From a checkpoint of a small contrastive image-text model: encoder norm batchnorm, 29.4 epochs.
Rows from block 9 of the text encoder, named by matrix and row number. Rows with one number belong to one attention dimension. Each number is 128 + 32 x the weight over its row's rms, rounded and kept within 0 to 255. All counts start at 0. After the name is the row's rms in percent of the matrix's.
# v: attention value (text_encoder.blocks.9.attn.v.weight, 128x128), inputs 0-127
# proj: attention output (text_encoder.blocks.9.attn.proj.weight, 128x128, transposed), outputs 0-127
v.94 081 [152 171 129 136 125  80 123 106 137 102 154 103 153 112  68 142 118 171 156 147 191 112 158  69 106 103 137 128 130 127 123 169 123  56  84 131 124 171 120 150 193 141 120 123  70 117 118 121  94 206 153 168 175 121 136 106 109 137 148 115 179 151 103 148  79 103 175 110 114 109 164  85 115 101  77  74 155 154 128  81  82 118 140 100 146 118 116 139  98  48 111  80 177 134  77 113 119 149 124 153  78 154  30 155 128  96 156  89 139 152 148 152 173 142 158 120 121 121 152 176  87 138 146 134 159 137 172 116]
proj.94 095 [145 126 141  97 141 105 152 112 170 176 109 167 115 119 123 130 132 148 133  96 131 162 101 166 150 140 152 156 143 124 159  67 125 143 130 141 117 138 128 119 138 132  84  71 127 154 163 138  94  92 139  14 125 103 135 125 175 105  59 141 152 107 152 107 148 122 138 141 179  91 146  58 123 160 167  65  93 121 123 130 193 115 134 124 138 147  97 108  55 111 167 190  99 206 113 163 101 122 103  97 123 101 133 173 103 156 149 103 139 150 109 146 125 196 168 154  89 159  99 122 150  70 157 106  99 153  43 121]
v.95 097 [110 166 112 171 102  99 128  92 124 104 116 137 113 120 133 133  92 125 114  88 155  90 153 120 154 153 130 172 113 105 104 129  92 102  73 185 155 144 103  58 134 185  85 160 104 147 171 124 115 195 180 165 181 157 126 153  93 172 100 159 166 149 143 118 170 210 177 168  69 145 129 172 125 120 169 162 139 158 153 170 108 130  94 167  87  97 104 132 103 112 116 112 165  66 162 147 157 135 143 130 146 104 166 182 139  62 107  94  98 160  93 119 160 138  70 135 115 156 130 101 150 166 112 142 177 108 177 103]
proj.95 096 [146 155 155 104 113  90 160 157 165 179 153 114  92  84 142 133 132  67 135 207  70 190 142 108 134 148 107 167 147 132 144 146 138 128 170 128 175 165 143 170 118  66 103 131 157  61  93 111 111 128 144  61  88 126 155 145 107  85 118 130 114 118 194 157  71 155 137  80  77 114 154  87 116 139  84 136  98 114 114  84 128 102 157 103 117 145 148 175 147 117 117 145  98 127 120  88 128 112  50 176 113 133 156 120  86 144 131 159 145 123 141 165 108 140 171 104 134  83 133 118  81  99  95 169 129 229 126 126]
v.96 135 [134  99 129 123 131 100  98 136 170 138 139 141 129 132 194 171 161 135 105 111  44 148 174 134 147 161 180 136 152 165 106  96 150 103 119 122 194 195 106 152 173 149 130 135 105 102  87 133 130 124 154 130  97 143 116 122 110 110 126 131  69 204 150 101 155 122 123 161 159 124 154 106 216 156  96 102 120 156  81 180 106 163 100  81 113  93  71  98  88 119 103 102 142 150 107 120 139 154 122 200 150  89  84 158 152 113  69 169 156 101 177  92  96 111 104 175 135  97 156 109 181 165 164 120 130 158 168 142]
proj.96 128 [ 98 178 113 184 152 139 120 123 122 127 110 159 147 122  96 159 132 120 215 119 180 148  89 176 119 147  81 160 119 166 172 170 147 124 174 160 151 105 166 178 131 127  86 114 158 146 140  98 126 130 134 193 136 149 110 186 169 185  63 138 119 119 143 146 109 164 124  70 141  82 131 115 107 116 235 143 167 110 142 157 109 122 206 169 165 111 150 144 151 115 165 188  98 193 146 176 128 102 186 132 130 136 149 109 134 159 135 120 122 164 132 181 130 159 163 129 119 119  87 135  84 130 157 119 115 143 106 137]
v.97 120 [126 148 120 175  66 108 137 170 133 101 135 111  96  98 155 122  76  95  95 138 158 135 122 132 102 106 152 152 158 146  79 112 157 151 151 159  82 133 144 150 158 107  95 146 112 150 111 139  73 204 127 172 193 206 136 112  71 108 102 107 112 100  31 105  73 116 155 112 123 152 147 168  79 119 138 171 112 118 107  88 129 127 107 143 162 183 127 169 126 127 135 129 155  92 161 106 161 100 115 148 134  95 142  97 193 149 112 147 122 221  49 131 121 140 124  92 129  71 145  95 153 135 154 168 153 108 142 141]
proj.97 111 [120 111 145  61 169 151 132 120  93 102 128  99 172 133  96 162 161 185 145 133 117 159 131 134 116  98 114 100 134 101 171  80 108  92 100  86 130  85  82 143 126 153 160 134 114 155 144 103 146  93 144 122 101 136 135 109 164 113 148 179 193 182 207 142 131 133  83 155 133 110  84 115 136 117  97  96 123 128 111 171 132 118 154 149  72 163  89  71  97 136  98 134  90 177 106 192 100 136 127 132 121 151 126 160  78 144 111 119 122  71 140 113 138 114 104 107  82 206 110 101 233 170  96  91  72 179 123 119]
v.98 090 [183  98 157  83 199 172 131  69 139  98  99  84  79 105 111 134 196 161 138 158 106 145 109  88 130  93  67  58 121  74 156 126 129 115  72  47 105  75 138 130 131 108 167 130  72 135 137 161 164  82 140 140 116 139 174 104 132 101 148 178 163 137 105 123 161 112 118 146 105  97 169 164 123 147 155 109 127 137 136 121  79  97 170  37 124 165 161 139 123 160 131 168 133 131 161 144  97  87 139 136  98 154 127  99  78  90 184 130 105 160 137 137 114 116 152 115 117 177 105 130 100 164  94  93 117 143 136  97]
proj.98 095 [ 89  79 164 180  76  97 137 170 137 118 100 144 124 143 133 102  81 161  83 137 187 110 140 101 159 128 156 150 100 122 113 133 173 114 113 165  67 116 107 122 145 152 143 179 137 169 140 148 192 107 115  92 187  89 115  88  62 126 180  48 100  59 129 117 145 113 115 137 109 169  77 129 173  98  93 138 157  71  82 105 146 134  63 113  88 155 104 130 128 182 121  98 148  85 100 127 135 180 160  95 134 167 100 107 115  89 134 119 109 136 108 112 112 129 161 135 149 119 123 159 108 139 198 148 104  57 124 115]
v.99 140 [ 72  87 113 176  83 118  92 144 133 141 145 179  84 113 161 172 151 121 122 178 132 103 142 139 175  97 134 167 106 130 123  56 105 145 145 132 179 167 116  92 127 149 133 164 182 136 107 130 105 138 172 123 119 138  44 119  77 140 145  65 104 169  48 196 133 131  92 149 123 147  91 136 155 119 120  86 138 110 130 141 155 151  81  93 130  97  89 130 138  57 154 103 133 116  38  91 146 139 200 117 129  97 156 136 163 121  92 142 152 134 133 147 117 180 130 168 104 102 147  74 104 107 133 109 105 106  95 162]
proj.99 131 [140 148  52 131 189 128 155  83 119  97 102 161  96 183 105 154 109 118 155 111 112 160  66 148  92 162  66 130 160 166 143 147 130  93 145 176 140 120 117 112 135  78  82 112 128 100  89 117 105 148 124 184 134 138 138 219 131  85  85 187 145 152 171 107 136 115 139 137 137  77 146  88 113 130 162 167 100 116 148 175 119 128 179  94 122 171 171  90 100 114 101 142 102 187 127 130 111 100 102 173  90 137 116 125 113 189 143 155 140 132 174 108 137 116 123 127 178  77 140 177 199 167  79 134  87 154 128 106]
v.100 094 [139  95 112 115  90  81 114 172 126 168 103 130  85 179 142 150 108 121 138 173 173 186 165 133 149 141 159 115 105 128  76 160 167 163 133 132 163 141 116 165  52  87 102 173 155 123 126 100  93 122 134 128 144 156 129 138  68 144  90  96 104 196 104 130  66  77  69 125 131 173  97 115 112 158 108 129 147 123 140 144 160 147  84 107 133 152  69  65  91  96 153 124 215 174  86  92 126 136 157 178 109 123  84  94 158 149 137 115 124 127  65  95  80 125 153 138 148  81 133 148 112 127 156 177 170 106 160 134]
proj.100 084 [166 154 100 146 145 180  64 149  97  86  75 171 171 122 151 138 188 131 123  90 100  79  87 113  70 153 108  74 170 176 130  73 116 106 101 163 117 109 154 149 163 202 151 132 130 160  77 131 127  76 107 149 132 122 124 141 152 153 137 159 130  98 118 195 129 127  86 161 162 120 146 163  76 149 141 106 109 121  37 135 125 104 136 154 144 153 143  83 122 133 108 127 101 178 105 147 109 133 109  84 101 230 139 143 142 145 121 138 126 130 165 132 116 122 169 168  98 156 166 100 114 171 119 119  82 135  66 142]
v.101 099 [108 136 163  67 119 106 110 152  96 158  63 127 165 154  77 108 107 203 156 104 119 144  99 143  81 180 167  67 141 130 135 216 143 103 147 128 139 124 150 110 156 121  90 113 126 110  64  92 119 113 146 148  68  92 168 137 158 138 139 144 110 107 159 109 104 162 171 121  86 114 152 127 133 101 126 137 172 216 110  91 165 128 187 167 110 166 121 143 119 203 131 128 126 146 157 169 128 112  72 137 135 132  72 150 120 151 139 117 131 130 194 123 115  86 173 133 124 138 131 158 186 132 105 153 131 145  98  49]
proj.101 091 [139 129  76 113 118 115 105 149  94 151 160 103 167  94 126  38 153 151  80 148 133 130 169 141 169 167 203  85  65 121 158  90 144 159  80 119 162 127 128 103 121 135 139 131  87 168 153 150 101  92  84  83 176 114 169 136 132 163 163 107 119 117 131 135 193 131  87 163 161 177 113 138  87 190 163 102  95 138  95  75 138 137  89 115 159  81 147 171 139  88 166 144 117  81 175 119 128 122 133  87 155 104 180 137 150 118 169  91 147 154 116 127 105 123 157 116 168 130 172 121  96  83 173 173 175  95 129 173]
v.102 115 [172 176 158  88 191 137 146  69 105 128 157  88 147 165  92  93 119 134 174  80 170 138 146 108 107 147 130 134 144 103 120 128  78  98  72 123 111  93 145 147 142 140 148  95  76 119 152 103 166 119  78 148 121 108 215 168 171 117 114 167 156 106 184  95 144 132 128 172 156 118 118 115  88 109 135 168 101 135  96 124 125  89 177 140 122 138 181  85 140 125  64 153 128 166 152 170 170 119  72  99 107 132 113 136 109  95 166 119 155 161 205 170 163  53  92 115 187 115 117 140 174 147 112 129 151 142 109 160]
proj.102 121 [ 87 137 135 166  92 131  87 119 190 198  99 118 107  98 164 185 152 133 115 169 170 109 130 115 177 100 148 159 117  77 176 140 139 174 120 122 151 171 134 144 148 161 183 134 170 169 251 118 136 148 167 116 139 128 106  87 119 152  98  92 100 126 111 173 135 139 139 128 103 161 120 158 162 101 134  83 172 182 128  90 145 152  87 147 153  86 134 135 178 177 172  94 123  75 136 161 167 142 126 138 166 121 158  99 123  99 109 107 139 121  89 127 137 176 156 133 115 187  76  94  84 104 142 140 131 114 185 129]
v.103 107 [143 121 181  24 155 146 106  35 136  92 178 122 136 192  72  82  90 177 138 109 123 132 164 150  63 170 124 140 134 179 130 137 106  81 132 115 121 126 142 115 195 156 177  89 100 117 128 127 156 152 149 132  94 160 130 156 183 120 145 185 154 137 175  83 129 120  95 135 165 106 151 155 180 126 155 163 113 140 156 150 132 108 166 148 134 137 100 122  98 167 109  92 123 150 178 127 169 174 103 105 146 126  66 129  86 106 116 153 130 123 147 165 119 149 135  95 119 140 108 115 163 186 104 110 180 133 154  73]
proj.103 101 [116 112  86 211 114  62  85 160 155 184 126 109 114 138 183 102 119 114  95 177  99 116  95 120 162 110 179 151 105 118 147 148 143 204 132 157 153 144 173  96 101 138  98  93 171 123 175 126 146  91 128 133 165 106 151 118 123 110 127 110  62 152 111 163 117 114 173 144  79 138 102 100 109  73 125 118 184 116 141  96 157 142 123 112 124  86 213 105 173 102 182  98 132  92 140 123 195 107 178 126 135  93 172 131 140 106 101 125 135 156 119 130 176 127 109 160 103 109 130 102  63  84 118 171 165  95 106 177]
v.104 108 [193 182 137 111 168  98 107 117 179  73  69 137  99 129 122 142 105 161  88 139 160 133 129 106  61 108 128 142  89 111 117 143 119 101  77 171  85  63 112 151 138  97 128  92  55 137 125 131 121 175 105  87 153 152 161 149 144 144  96 124 219  83  74 119 124 110 156 164 205  86 119 118 128 144 127 164 135 136  93 125 138 106 115 114  93 147 129 175 163 183  92 161 128  97 155 150 130 117  40 172 125 179  77 143 101 127 149 133 166 124 128 125 128 145 120 117 120 159 138 114 165 181  96 158 161 122 140  78]
proj.104 092 [105  76 169 134 110 101 136 132 116 177 155 152 118 134 135 105 167  99  90 153 105 103 223 121 143 137 170 109 143  88 139 117 172 124 140 103 120 127 117 102 133 143 208 168 160 193 206 145 156  94 122 115 122  85 115  55  95 126 184 106 115 124  94 163 101 136 102 166 129 156 109 154 190 109  78  87  91 147 158 144 138 131 113  85 176 125 159 148 102 123 178  65 148 120 131 101 125 152  80  70  57 128 155 166 161 136 155  98 128 123  99 100 132 142 117 149 118 133 119 113 103  72 121  82 193 125 141 168]
v.105 119 [165 150 135 132  81  74 132 126 175 151  96 111 121 155 133 122  78 111 135  98  86 114 141 123 121 113 188 148 142 158 123  81 111 101  72  99 168 170 148 146 174 151 124 113  71 114 100 123 131 205 163 139  89 123 164 159 136 140 139  77 155 145 171  94 132 160 131 126 186 121 119  95 136 168 147 149 132  78  46 150 166 118  37  98  96 120  87  91  92 120  95  94 162 175 127  95 166 160  64 154 149 100  85 174 138 117 126 149 139 138 130 104  98 117  91 114 157 104 131 131 192 105 156 208 148 130 120 148]
proj.105 123 [105 142 131 145 132 137 115 107 138 168  74 114 147 113 166 141 185 112 164 161 155 115 145 145 129 124 107 126  95  53 152 172 130 166 156 150 143  91 155 132  95 131 153 144 189 144 153  97 108 110 140 242 133 119  66 143 115 162 109 116 120 137 144 176  97 152 152 115 139  90 112  99  85  85 128  71 205 134 120 111  99  98 162 137 158 106 147 111 150 148 174 166 118 123 153 175 171 114 146 107 102 134 135 144  95 124  62  79 130 106  76 159 140 151 172  95  92 117  61  97  91  60 133  98 160 109  61 112]
v.106 101 [169 146 131 177 105 120 158  95 118 121  98  66 110 122 110  51 139 107  84 138 205 117 118  63 105 129 179 190 116 137 105 119 107 153 137 122 145  72 157 159 126 143 134 216 139 120 167  99  74 136 103 162 160 142 159 139  93 108 139 102 152  84  37 125  88  92 106 114 131 172 170  76  98  82 135 162  85  81  84 101 112 101 144 102 130 125 166  90 175  85 180 137 140 125 140 175 143 113 129 123 141 144 131 111 133 111 184 152 159 163  72 184 135 132 125 116 156  96 101 130 132 166 144  97 138 137 121 140]
proj.106 087 [135  66 122  88 124 115 115 147 153  69  56 109 150  75 137 145 124 125 108 153 137 111 134 133 101  75 147 108 157  76 159 130 138  79 122 124 149 102  67 131 133 140 122  94 112 136 154 141 146 163 157 137 107 112 146  90 149  51 137 152 128 172 116 135 150 167 155 191  62  62  88 143 162 125  93 120 182  96 133 119 124  86 126 148  93 119 112  78 136 160 130  85 119 146  93 162 141 165  90 105 170 199  78 131  97 101 113  98 133 106 136  90 163 136 134 103  76 165 104 134 179 156 142  87  36 156  77 121]